Weights of a small image flow-matching model: 48-pixel images.
Rows from block 2 of a small image flow-matching model, named by matrix and row number. Rows with one number belong to one channel. Each number is 50 + 15 x the weight over its row's rms, rounded and kept within 0 to 99. All counts start at 0.
After each channel's rows are labels from the 100 images, of 14976 (inputs lightly noised), where the channel reaches its highest value: "strongest on" is what is common among them; "peak on" is the class under the peak. Only what is clearly more common there than usual is listed. The data: simulated stained blood smears. In brackets: how many of the 100.
# convs0: first 3x3 conv (model.enc.2.0.convs.0.weight, 128x128x3x3, each kernel summed), inputs 0-127
# convs1: second 3x3 conv (model.enc.2.0.convs.1.weight, 128x128x3x3, transposed, each kernel summed), outputs 0-127

convs0.17:36 34 44 67 53 50 44 47 31 45 43 58 56 65 75 58 53 66 70 82 46 37 47 47 69 55 42 60 44 37 49 47 68 56 72 67 46 50 50 51 49 39 56 57 77 38 64 43 36 62 85 47 57 40 28 32 65 52 39 25 59 45 49 43 44 30 60 59 40 61 94 33 61 48 52 50 59 72 45 54 72 70 78 61 79 33 43 73 40 52 49 30 60 42 77 41 84 65 55 65 38 24 50 62 30 59 67 52 68 33 99 47 49 38 87 39 46 54 50 43 60 32 33 51 49 51 59 55
convs1.17:31 50 34 77 33 66 51 27 43 27 28 61 44 78 11 33 51 31 36 52 63 42 41 47 46 36 39 42 23 61 58 61 45 56 32 49 46 11 50 47 65 50 72 41 32 57 40 71 61 57 51 47 35 43 19 23 60 43 47 44 44 48 26 52 45 34 78 56 54 48 53 40 68 33 24 38 61 28 39 44 51 59 34 61 43 29 42 49 46 41 54 48 45 38 36 54 50 47 43 36 38 35 44 66 24 72 36 61 35 16 79 35 32 34 32 41 47 60 40 67 55 48 40 25 40 30 44 18
strongest on: two lobes with orange grains (84)
peak on: large cell (67)

convs0.80:75 50 28 49 65 35 76 34 24 70 41 51 75 66 31 74 79 37 41 41 46 57 56 42 63 66 38 66 65 51 20 42 40 39 33 49 51 39 25 58 70 47 42 21 50 63 44 51 42 68 44 52 52 44 46 42 55 51 37 27 57 85 32 32 75 64 29 42 24 83 56 37 58 46 93 32 42 58 72 59 76 57 61 55 50 59 65 54 36 50 63 70 44 49 44 60 53 64 63 61 48 61 60 57 41 55 57 50 25 41 59 70 56 20 52 49 49 49 20 41 53 60 40 79 37 42 44 63
convs1.80:19 73 52 39 30 60 21 47 58 66 29 30 56 79 69 40 57 67 77 24 47 71 30 32 68 28 43 43 40 45 50 63 54 33 63 72 47 66 58 55 66 41 30 61 55 29 52 37 64 66 21 68 51 39 37 53 53 53 63 53 55 40 66 63 29 39 33 38 65 65 63 30 38 41 29 44 39 58 43 34 57 49 52 52 76 36 69 44 29 54 25 40 47 44 48 65 42 46 19 33 51 51 38 39 23 29 40 50 51 56 54 11 76 66 64 44 48 57 52 52 77 57 38 26 53 31 60 58
strongest on: band-shaped nucleus (73)
peak on: large cell (85)

convs0.90:60 56 52 56 69 28 75 33 49 63 57 48 51 39 38 49 29 38 36 34 50 52 60 41 53 68 31 54 87 62 50 49 36 69 57 49 47 45 46 77 65 57 39 46 47 68 46 50 58 46 56 31 42 58 64 59 72 51 50 37 49 60 43 49 74 25 51 54 37 58 67 54 42 52 77 64 32 56 76 36 56 25 20 63 31 10 57 58 45 52 48 64 76 71 72 27 41 55 74 43 27 53 58 48 25 40 50 80 70 36 68 59 43 34 58 20 51 27 21 58 35 59 71 85 49 51 61 63
convs1.90:55 60 66 58 43 53 19 56 59 50 23 45 58 46 58 44 61 46 64 65 50 61 41 60 57 38 67 46 31 33 51 55 55 43 47 63 56 82 43 43 50 45 39 55 32 70 40 65 68 72 38 49 63 54 13 49 81 47 17 39 58 35 48 33 47 50 62 48 21 53 38 44 75 46 13 26 51 74 51 64 72 46 51 25 69 65 49 57 35 47 37 40 21 44 60 64 82 32 39 49 55 35 39 75 46 46 63 66 33 65 52 45 84 66 49 66 53 67 77 52 75 55 35 27 22 44 61 50
strongest on: two lobes with orange grains (100)
peak on: large cell (83)

convs0.49:37 88 65 46 27 96 52 41 63 49 54 27 06 50 50 46 50 72 50 44 57 40 67 42 34 47 31 55 33 66 57 51 52 47 40 54 66 71 65 51 53 68 60 64 40 53 41 45 60 47 23 50 39 68 65 73 08 56 61 73 36 58 71 46 45 59 30 57 77 49 62 50 45 33 60 55 61 43 43 43 58 44 59 46 45 35 61 55 57 52 55 73 57 71 46 54 47 68 51 33 50 79 32 40 72 38 28 62 43 61 25 34 37 77 47 75 68 43 57 74 45 47 54 18 72 61 58 51
convs1.49:73 59 71 56 59 41 53 57 53 34 60 54 27 24 78 34 34 42 58 68 66 48 41 72 10 36 69 37 42 51 59 37 41 43 55 41 40 91 46 51 52 54 69 63 36 34 16 29 57 31 49 47 72 36 36 52 74 42 36 89 47 58 66 13 56 61 55 44 43 58 59 36 40 72 34 35 56 81 20 66 48 29 51 30 74 54 71 48 54 76 73 49 46 41 44 45 35 37 57 43 49 50 35 42 57 39 55 46 62 80 38 53 63 52 48 56 53 55 70 60 59 36 58 52 52 41 42 61
strongest on: dark grains (93)
peak on: large cell (91)

convs0.84:67 49 30 57 28 50 67 71 33 53 50 58 62 63 67 29 37 44 51 77 44 63 51 37 46 62 76 59 47 34 51 54 44 34 57 32 79 70 56 51 54 36 52 30 46 61 44 72 47 42 43 66 67 57 33 51 39 33 47 79 42 44 24 51 63 59 57 47 68 28 33 39 60 78 54 43 51 53 54 39 54 36 24 36 62 37 55 35 22 52 16 41 72 65 30 53 38 65 81 33 35 62 50 52 22 28 62 45 51 81 31 55 71 39 46 58 24 76 76 28 53 39 26 60 70 50 54 63
convs1.84:50 27 17 41 46 48 46 72 71 60 43 55 08 68 32 77 43 37 68 60 62 56 63 58 45 35 38 41 47 54 60 52 49 53 47 44 19 42 65 40 66 50 56 36 77 47 58 24 51 54 52 28 50 55 54 44 51 59 62 59 32 33 72 63 60 34 54 45 75 57 45 59 49 53 34 46 34 51 54 40 51 47 46 32 31 53 27 39 51 35 64 37 14 35 59 64 75 49 44 66 28 49 40 40 40 81 55 49 39 11 29 60 45 50 30 65 77 39 72 99 49 49 38 36 46 61 49 53
strongest on: no large cell (100); discs (46)
peak on: small cell (81)

convs0.62:61 35 47 61 50 56 77 46 57 59 51 51 47 61 40 23 38 52 56 50 40 40 45 39 39 70 23 52 62 38 57 70 53 43 72 39 62 44 44 55 46 32 48 43 52 86 50 65 44 54 60 54 44 65 66 55 42 17 60 36 31 81 39 63 76 47 54 54 41 49 73 71 60 52 72 69 44 61 90 34 48 51 51 72 50 63 76 59 72 46 44 64 65 86 41 60 53 59 68 40 66 57 71 56 66 61 71 64 60 67 64 90 28 65 65 92 54 67 66 60 65 49 54 74 54 43 62 54
convs1.62:13 60 49 45 36 60 46 60 63 65 15 40 44 74 80 73 64 64 57 45 54 42 60 44 47 54 38 61 47 70 48 89 45 44 62 65 42 44 64 49 42 54 59 45 49 46 69 77 53 52 26 53 54 41 57 54 24 61 65 30 82 53 34 38 13 52 54 42 63 44 36 20 61 46 27 23 59 32 29 38 53 59 52 43 45 32 50 73 52 27 15 16 49 29 44 58 56 53 55 45 54 44 49 75 39 59 37 37 58 44 26 28 56 35 71 54 66 51 29 42 39 43 45 35 50 24 51 58
strongest on: lobed nucleus (69)
peak on: large cell (90)

convs0.74:63 62 32 68 68 65 56 51 47 65 54 58 72 64 40 58 54 48 47 39 37 59 51 65 33 67 48 60 31 36 45 69 54 58 56 57 40 68 43 36 78 43 45 48 52 84 55 61 39 40 54 43 78 69 82 50 51 28 47 58 38 84 46 62 76 62 54 69 59 71 55 71 52 46 91 63 46 38 76 58 64 48 35 66 47 52 71 54 52 63 31 61 28 86 63 72 40 43 59 58 61 89 82 53 67 61 57 43 23 58 49 50 44 48 49 86 62 46 58 71 55 57 42 26 58 57 55 44
convs1.74:21 51 51 68 53 65 23 61 50 54 25 43 51 74 72 57 42 46 35 36 56 51 49 28 38 38 65 28 48 53 62 65 37 49 58 43 39 64 54 51 57 63 61 73 48 50 33 47 78 85 54 40 48 46 34 79 43 71 50 48 41 42 58 32 49 36 42 26 39 71 47 43 50 71 24 42 42 52 00 56 48 69 39 50 59 47 59 67 57 65 59 68 32 08 41 51 43 58 26 37 37 41 31 67 31 47 33 83 56 31 40 40 32 62 48 70 44 52 58 70 51 52 69 37 26 58 54 36
strongest on: two lobes with orange grains (39); lobed nucleus (37)
peak on: large cell (69)

convs0.127:50 56 70 78 40 40 35 46 51 40 72 47 41 54 65 42 38 23 79 73 16 47 59 40 38 44 35 47 57 40 58 69 59 62 54 59 61 88 55 33 49 26 40 72 46 39 53 57 46 36 62 19 58 45 41 61 47 38 92 63 41 40 66 44 39 52 65 62 47 51 72 45 42 40 41 57 84 38 48 36 44 60 16 66 16 29 43 41 52 62 81 42 29 47 46 26 55 53 41 33 47 35 54 51 32 38 49 54 84 50 54 43 59 55 67 46 43 34 58 52 15 55 54 59 71 62 31 34
convs1.127:75 75 57 28 53 80 31 59 27 50 19 41 42 48 44 44 64 45 52 25 50 50 52 45 62 45 41 52 50 61 45 29 55 37 41 31 53 17 30 24 51 52 19 46 52 48 06 45 47 54 60 49 59 33 37 64 46 36 25 35 69 61 40 70 62 45 36 32 43 36 19 51 68 81 57 56 65 29 60 37 79 43 54 50 48 55 65 37 22 33 47 74 46 46 70 53 60 66 43 47 62 50 72 37 44 33 30 27 38 68 48 56 66 19 49 49 41 70 52 49 32 46 49 46 53 26 61 62
strongest on: crowded (85); kidney-shaped nucleus (81)
peak on: large cell (40)

convs0.113:56 44 33 56 55 18 48 52 30 25 16 49 50 58 54 58 49 77 75 35 50 63 40 61 67 71 44 54 45 44 44 65 52 47 51 61 46 24 41 51 56 26 57 87 65 37 57 50 39 65 49 44 68 27 30 19 68 55 47 29 58 51 46 33 50 46 47 49 46 72 50 32 52 43 50 17 31 41 37 58 58 80 66 51 62 32 43 77 38 38 51 12 41 25 60 37 57 52 65 55 43 32 37 62 40 59 35 59 64 25 52 38 44 39 66 41 54 23 58 66 32 33 66 29 57 31 33 20
convs1.113:79 62 73 49 40 51 38 50 63 35 34 62 54 34 43 58 46 28 55 22 53 19 53 38 62 31 76 67 30 46 57 63 48 46 83 18 41 61 50 55 28 64 79 64 06 31 43 66 56 65 45 19 54 40 47 23 50 63 27 57 61 54 43 26 62 37 81 28 48 38 78 39 47 38 60 35 38 65 47 54 66 31 40 49 66 34 47 51 67 49 68 64 24 57 34 33 62 65 46 40 52 55 28 41 55 38 52 46 57 63 51 45 46 50 35 55 57 42 69 54 43 66 63 29 48 61 73 38
strongest on: crowded (67); kidney-shaped nucleus (61)
peak on: large cell (32)

convs0.117:66 54 54 48 47 48 71 34 54 73 70 64 63 58 49 27 45 51 36 72 78 32 57 56 40 41 24 79 52 64 22 38 50 29 32 49 67 46 39 66 61 46 54 27 66 73 56 47 44 40 62 69 30 56 47 68 42 29 59 43 54 66 31 57 61 44 41 53 73 65 38 44 16 13 52 70 53 48 66 43 91 52 54 65 59 40 59 44 52 45 48 56 49 44 48 32 64 47 52 66 53 52 65 38 40 43 48 63 27 60 57 45 43 57 43 52 56 47 36 24 88 74 61 56 00 40 33 72
convs1.117:45 21 70 30 52 46 41 50 53 56 65 45 25 48 36 64 55 40 49 36 29 38 41 31 61 38 45 23 58 62 47 55 61 52 49 47 37 37 75 52 88 67 66 57 45 34 72 35 41 18 36 51 26 37 54 48 57 57 50 51 44 38 18 34 46 50 53 59 42 70 33 38 29 65 63 29 42 49 53 61 38 37 22 44 47 24 50 25 69 41 50 36 10 29 42 23 63 47 59 34 48 67 16 40 20 32 31 42 45 50 39 54 53 51 63 73 45 69 58 60 78 48 48 22 49 53 59 62
strongest on: crowded (65); band-shaped nucleus (45); lobed nucleus (44)
peak on: large cell (73)

convs0.106:78 32 42 54 44 76 46 43 34 42 47 45 44 53 38 35 36 32 33 29 40 41 44 23 37 44 44 61 58 12 63 51 55 47 48 06 42 62 55 39 23 31 38 35 43 60 35 51 59 27 40 30 16 68 59 60 41 20 45 44 39 65 21 42 44 34 55 48 37 59 41 43 48 40 55 57 48 40 62 40 52 37 36 36 43 34 59 29 03 44 47 44 72 59 43 25 59 59 36 44 41 42 61 31 56 36 45 44 18 43 51 44 49 44 37 82 39 43 47 66 46 56 40 42 74 44 89 48
convs1.106:62 35 71 78 40 54 46 47 45 41 91 43 47 50 89 45 54 75 68 39 64 45 52 56 48 40 65 69 30 56 30 33 32 29 61 27 59 61 49 45 39 38 65 42 77 37 73 65 60 48 33 75 57 27 38 61 52 44 52 62 59 54 47 51 28 37 64 42 38 44 39 36 44 37 37 35 83 45 54 62 33 56 37 57 60 43 55 55 14 48 25 30 39 59 56 54 48 47 62 44 53 36 48 58 58 42 18 35 51 49 57 25 48 51 49 37 61 48 35 31 34 34 34 47 48 32 99 79
strongest on: dark grains (100)
peak on: large cell (78)

convs0.64:69 41 47 45 48 30 41 37 70 53 35 39 48 62 28 24 42 28 33 39 08 45 42 51 12 40 47 46 79 48 77 47 60 71 45 43 51 49 40 42 44 20 51 49 32 69 52 55 66 25 36 38 52 69 65 69 45 11 30 46 36 60 54 57 50 62 55 51 46 41 30 59 65 56 44 42 55 27 53 34 32 37 28 39 13 51 49 27 37 36 46 54 34 66 38 27 19 43 45 15 65 44 40 42 49 29 64 59 35 62 27 55 39 47 35 45 53 60 33 49 41 47 61 51 67 40 70 49
convs1.64:67 58 52 73 37 32 54 69 38 56 44 55 39 42 54 50 38 46 48 56 52 50 68 70 25 27 67 36 60 40 53 28 51 59 54 46 37 79 50 31 46 43 53 58 39 65 44 42 62 63 45 40 85 19 32 46 56 57 38 55 51 40 67 23 52 41 57 41 55 21 51 58 39 58 41 51 30 63 32 84 32 20 59 42 89 49 36 00 57 70 58 54 28 48 50 41 58 45 65 49 46 82 31 50 51 52 57 33 55 63 73 51 34 43 68 48 63 34 88 76 53 41 53 38 62 53 42 51
strongest on: no large cell (100)
peak on: small cell (77)

convs0.115:62 26 37 60 65 40 41 49 68 50 25 61 77 45 50 42 56 29 51 54 45 21 28 67 59 61 57 30 50 52 59 34 44 69 64 49 39 29 35 28 60 22 44 80 49 47 55 53 52 42 56 65 77 29 31 30 29 36 58 38 47 49 67 42 51 54 65 57 46 43 59 44 59 60 20 36 52 54 22 64 21 48 68 51 32 67 39 47 37 51 67 28 23 29 65 50 59 64 50 37 66 65 37 58 33 53 73 46 70 58 63 27 59 39 53 32 17 64 61 16 63 30 57 48 38 24 31 43
convs1.115:62 31 60 30 37 50 33 69 37 40 24 37 35 23 83 39 61 46 75 42 43 66 40 58 46 50 49 41 52 68 70 64 70 63 43 52 46 74 68 31 58 59 73 43 42 33 25 47 54 48 52 58 37 31 44 39 46 52 36 85 64 77 72 29 44 46 69 18 52 46 53 21 45 54 49 44 48 34 72 63 56 54 51 19 40 40 66 26 30 42 39 68 41 33 44 46 77 33 49 51 69 31 24 62 24 52 36 35 33 43 39 32 26 46 54 63 42 58 55 68 63 41 57 37 59 28 33 44
strongest on: crowded (69); two lobes with orange grains (60)
peak on: large cell (79)

convs0.23:55 65 46 39 45 48 60 46 72 60 55 49 45 48 41 36 35 44 37 42 37 41 39 25 37 40 24 72 70 49 59 40 67 63 36 37 51 34 42 62 52 38 38 37 30 51 43 40 61 36 42 43 29 78 78 68 58 54 75 28 43 77 59 85 43 70 39 50 48 42 21 73 37 32 42 57 55 43 48 37 49 22 31 48 39 39 61 37 40 50 53 72 32 51 53 85 40 44 56 57 70 57 39 40 61 35 29 42 17 29 23 52 19 58 34 64 57 27 34 45 29 80 71 43 71 48 46 36
convs1.23:51 33 54 13 46 53 65 75 34 64 76 51 51 68 43 45 42 50 55 36 49 59 31 41 29 28 56 61 55 50 67 57 65 48 35 37 45 63 65 54 64 72 79 45 23 82 47 56 43 41 39 72 66 59 43 68 59 09 71 52 26 69 46 42 79 62 40 62 22 32 46 49 32 50 63 72 40 42 44 40 59 39 46 59 46 41 66 56 39 33 67 57 37 71 45 61 55 40 69 61 76 57 13 67 34 38 52 48 35 72 53 69 73 34 28 62 60 57 47 40 47 48 31 39 37 25 44 46
strongest on: two lobes with orange grains (100)
peak on: large cell (72); nucleus (28)

convs0.93:51 74 60 59 55 57 68 48 82 61 61 49 59 52 27 77 31 54 57 37 54 52 49 45 58 62 47 62 43 44 52 46 35 64 48 71 35 41 33 50 59 48 48 75 36 85 54 52 63 38 54 46 55 72 81 56 61 47 44 14 35 71 39 89 44 54 46 51 73 55 57 95 50 39 71 67 32 55 74 51 30 44 59 65 63 70 63 67 63 42 49 76 42 67 50 44 38 50 57 46 53 70 67 64 89 69 55 79 51 61 47 76 49 47 49 54 68 62 53 73 44 76 48 56 53 50 42 75
convs1.93:26 78 54 40 45 73 40 64 62 54 32 52 82 75 68 40 86 46 68 30 53 60 48 56 68 49 59 54 46 59 58 61 70 39 79 67 40 51 59 33 53 59 28 56 15 55 71 65 67 63 40 44 60 54 40 53 46 58 46 39 60 40 69 45 27 55 64 46 48 53 51 27 76 44 24 16 34 47 38 44 51 45 43 59 58 62 54 49 52 52 26 32 67 39 63 55 43 39 65 29 49 44 41 72 00 43 44 61 81 56 53 27 44 67 64 75 56 59 55 58 67 50 48 27 64 43 57 34
strongest on: two lobes with orange grains (100)
peak on: large cell (91)

convs0.98:44 44 33 39 71 26 64 67 51 61 33 66 66 63 64 44 43 74 66 32 49 63 31 61 49 45 81 56 32 53 56 62 20 57 65 51 22 24 36 65 56 43 82 39 58 57 46 71 67 63 38 43 70 53 47 53 69 49 24 33 46 57 37 57 71 80 73 34 61 65 43 54 50 36 68 56 22 54 62 46 67 58 57 45 56 66 63 59 53 41 38 50 52 53 36 53 65 72 71 50 39 60 62 45 57 61 67 54 32 68 62 65 17 36 61 40 74 70 73 44 85 44 28 64 35 27 31 40
convs1.98:44 60 73 20 61 61 61 40 75 33 34 64 42 33 60 30 43 53 47 11 50 79 38 34 77 74 58 61 35 47 48 49 35 42 52 55 58 51 49 58 31 49 53 57 64 45 36 43 75 34 53 47 40 66 66 77 48 51 30 53 42 32 46 63 55 41 45 58 60 67 37 89 57 62 44 30 54 58 41 19 79 80 52 45 31 44 53 49 53 48 41 27 75 49 53 61 61 43 56 52 39 43 83 59 70 78 33 65 50 72 51 56 55 36 41 25 29 70 67 37 25 47 30 74 68 41 45 54
strongest on: band-shaped nucleus (66); lobed nucleus (34)
peak on: large cell (79)

convs0.55:62 39 29 62 47 82 32 57 44 69 55 53 68 65 55 28 64 52 46 65 31 51 56 60 69 32 79 31 50 72 59 64 47 22 49 46 57 70 76 40 34 65 56 11 61 33 34 44 24 66 62 56 78 68 54 69 78 63 53 59 72 49 49 45 45 67 56 71 39 34 55 42 64 36 47 42 54 55 40 59 48 52 86 34 66 51 21 51 36 66 58 56 63 29 52 71 48 55 46 73 63 55 57 68 71 72 56 49 43 62 64 47 33 52 53 58 28 52 48 40 72 36 34 56 44 78 78 63
convs1.55:34 54 51 42 45 38 36 56 63 68 58 55 44 59 25 74 42 67 56 27 67 30 48 67 68 60 35 60 48 44 45 50 56 80 83 39 42 48 55 35 46 48 57 65 50 48 82 26 12 43 60 56 17 42 54 22 41 36 61 58 39 47 54 72 62 55 65 53 58 52 51 79 20 47 48 57 45 56 69 56 35 65 45 63 42 60 42 28 66 33 52 74 46 40 20 39 51 73 57 49 33 70 34 43 48 86 66 40 62 35 59 28 34 64 44 54 45 43 81 70 50 39 64 62 36 83 43 42
strongest on: crowded (72); two lobes with orange grains (35)
peak on: large cell (35)

convs0.114:72 26 31 53 40 51 63 27 31 70 56 74 78 51 30 55 63 62 41 45 73 50 61 65 55 57 38 52 31 62 39 34 56 25 28 35 39 43 48 60 58 41 37 37 68 57 53 21 42 65 87 43 52 39 37 41 74 78 58 31 84 48 67 57 50 31 20 54 51 77 59 57 31 44 61 67 44 69 62 55 70 52 36 37 59 31 40 50 52 54 56 39 47 62 67 58 32 66 53 62 45 43 63 53 41 35 74 60 76 47 69 70 67 53 60 55 45 36 32 28 57 78 41 53 35 61 32 83
convs1.114:67 24 80 29 58 48 19 57 50 32 41 47 33 51 30 55 43 61 58 45 37 16 43 52 64 52 41 68 84 46 59 38 61 66 63 51 50 42 51 69 79 62 55 71 33 23 75 71 33 32 19 51 50 42 75 50 33 75 72 25 46 53 13 57 72 42 53 37 53 33 70 34 28 71 42 45 48 53 44 41 52 42 50 45 60 42 57 42 63 41 46 42 27 37 41 24 60 57 47 61 51 51 34 43 42 48 24 41 53 55 33 31 35 40 56 64 38 67 54 82 80 49 42 56 65 52 52 60
strongest on: crowded (81); band-shaped nucleus (59); lobed nucleus (41)
peak on: large cell (86)

convs0.125:39 46 51 33 60 28 58 35 17 22 37 71 47 49 49 41 40 72 44 43 52 39 37 37 53 61 33 48 13 45 45 42 37 27 46 38 62 46 44 48 36 47 29 36 45 47 55 33 50 46 87 10 63 21 39 38 77 53 58 45 61 64 47 26 70 30 32 63 45 38 44 48 29 36 52 55 78 72 61 32 57 36 24 38 32 27 38 66 52 45 40 24 48 52 55 55 41 74 63 55 33 13 53 37 26 35 58 45 49 47 49 57 37 50 42 44 52 37 50 38 26 42 19 44 71 36 39 57
convs1.125:44 26 46 27 55 82 22 61 20 41 66 52 35 50 41 45 69 46 73 43 28 76 43 39 68 13 51 58 72 39 52 63 62 61 68 49 40 44 39 33 63 53 44 55 78 62 65 81 53 61 29 52 50 36 42 58 66 54 59 20 37 28 44 65 53 34 56 39 37 57 53 50 62 68 72 43 41 53 69 55 55 33 42 50 72 33 53 40 31 32 54 62 26 63 52 33 50 47 33 57 66 67 43 46 42 53 56 22 38 44 47 45 73 21 26 34 55 59 19 79 61 52 53 27 39 46 74 51
strongest on: crowded (85); band-shaped nucleus (57); lobed nucleus (32)
peak on: large cell (64)